{
  "model": "image denoising autoencoder",
  "train_examples": 101725,
  "image_size": 48,
  "encoder_padding_mode": "replicate",
  "decoder_norm": "groupnorm",
  "decoder_block": "basic",
  "init": "orthogonal",
  "lr": 0.0048,
  "cautious_weight_decay": true,
  "batch_size": 128
}
Rows from block 4 of the encoder of a small image denoising autoencoder, named by matrix and row number. Rows with one number belong to one channel. Each number is 50 + 10 x the weight over its row's rms, rounded and kept within 0 to 99. All counts start at 0.
After each channel's rows are labels from the 100 images, of 14976, where the channel reaches its highest value: "patch colour" is the nearest of a few named colours to the mean colour under the peak; "top examples" is what is common among them. Only what is clearly more common there than usual is listed. The data: small charts drawn from random numbers.
# convs0: expand 5x5 conv (encoder.blocks.4.convs.0.weight, 240x40x5x5, each kernel summed), inputs 0-39
# convs1: project pointwise conv (encoder.blocks.4.convs.1.weight, 40x240x1x1, transposed), outputs 0-39

convs0.172:62 67 57 47 49 47 39 40 41 38 47 42 46 41 62 50 59 63 57 56 62 38 56 36 55 62 37 65 39 62 39 50 40 36 37 56 56 41 56 35
convs1.172:64 40 48 32 70 42 42 43 60 37 61 61 52 39 53 59 40 54 39 56 62 40 37 59 64 58 47 53 63 55 38 62 39 58 56 56 50 55 38 60
patch colour: black
top examples: dark theme

convs0.189:43 48 56 53 36 43 39 47 41 44 50 30 48 45 56 31 48 65 54 53 42 46 50 38 55 41 45 67 40 59 44 53 42 47 42 57 25 29 57 39
convs1.189:38 34 57 42 51 46 42 41 50 39 51 52 66 41 56 55 39 64 38 63 45 44 45 59 61 55 49 59 57 60 41 63 35 68 66 63 32 52 45 58
patch colour: black
top examples: dark theme; dip in the middle

convs0.56:57 64 62 50 48 44 37 40 39 39 48 39 46 41 62 44 55 64 57 55 57 40 58 37 57 60 37 65 35 60 38 48 39 38 41 61 51 35 56 34
convs1.56:63 40 57 36 62 40 42 42 60 42 62 62 58 41 57 58 43 53 37 58 59 37 35 63 64 60 43 60 59 55 36 63 43 60 62 51 47 53 39 60
patch colour: black
top examples: dark theme

convs0.103:44 57 63 52 41 43 39 42 36 43 48 34 50 43 59 33 51 70 55 55 51 48 56 41 56 52 38 68 40 55 42 48 42 46 45 63 30 31 54 36
convs1.103:53 40 60 35 60 38 36 44 60 39 67 53 57 44 58 58 37 57 42 58 54 37 38 60 61 52 38 60 62 58 42 59 39 64 59 62 39 53 40 59
patch colour: black
top examples: dark theme

convs0.66:56 66 61 51 48 47 38 39 40 36 47 38 48 40 62 47 58 64 59 56 60 43 60 35 56 65 36 64 36 57 38 47 38 38 40 60 55 42 55 39
convs1.66:68 41 54 38 65 42 39 42 66 38 66 56 53 44 53 58 42 52 37 57 62 39 38 60 68 57 42 57 64 55 42 57 44 59 59 56 49 55 37 61
patch colour: black
top examples: dark theme

convs0.124:62 61 58 46 42 49 41 42 41 39 48 43 45 42 63 55 57 64 57 59 55 37 53 36 59 61 42 68 37 70 40 51 38 36 34 51 49 40 59 39
convs1.124:63 34 56 32 60 43 41 43 55 39 58 62 52 40 54 60 43 53 39 61 64 42 34 59 62 56 48 57 63 62 40 62 36 59 60 53 56 51 38 61
patch colour: black
top examples: dark theme

convs0.231:38 70 51 38 36 55 61 51 73 50 47 41 40 51 49 74 54 41 47 49 54 49 41 50 54 58 55 43 52 45 49 59 53 51 41 66 66 48 51 75
convs1.231:34 53 53 62 52 82 45 51 40 64 33 57 57 53 42 40 70 42 63 42 39 45 58 40 46 45 62 46 47 46 58 51 49 46 47 48 52 52 68 53
patch colour: brown
top examples: dark theme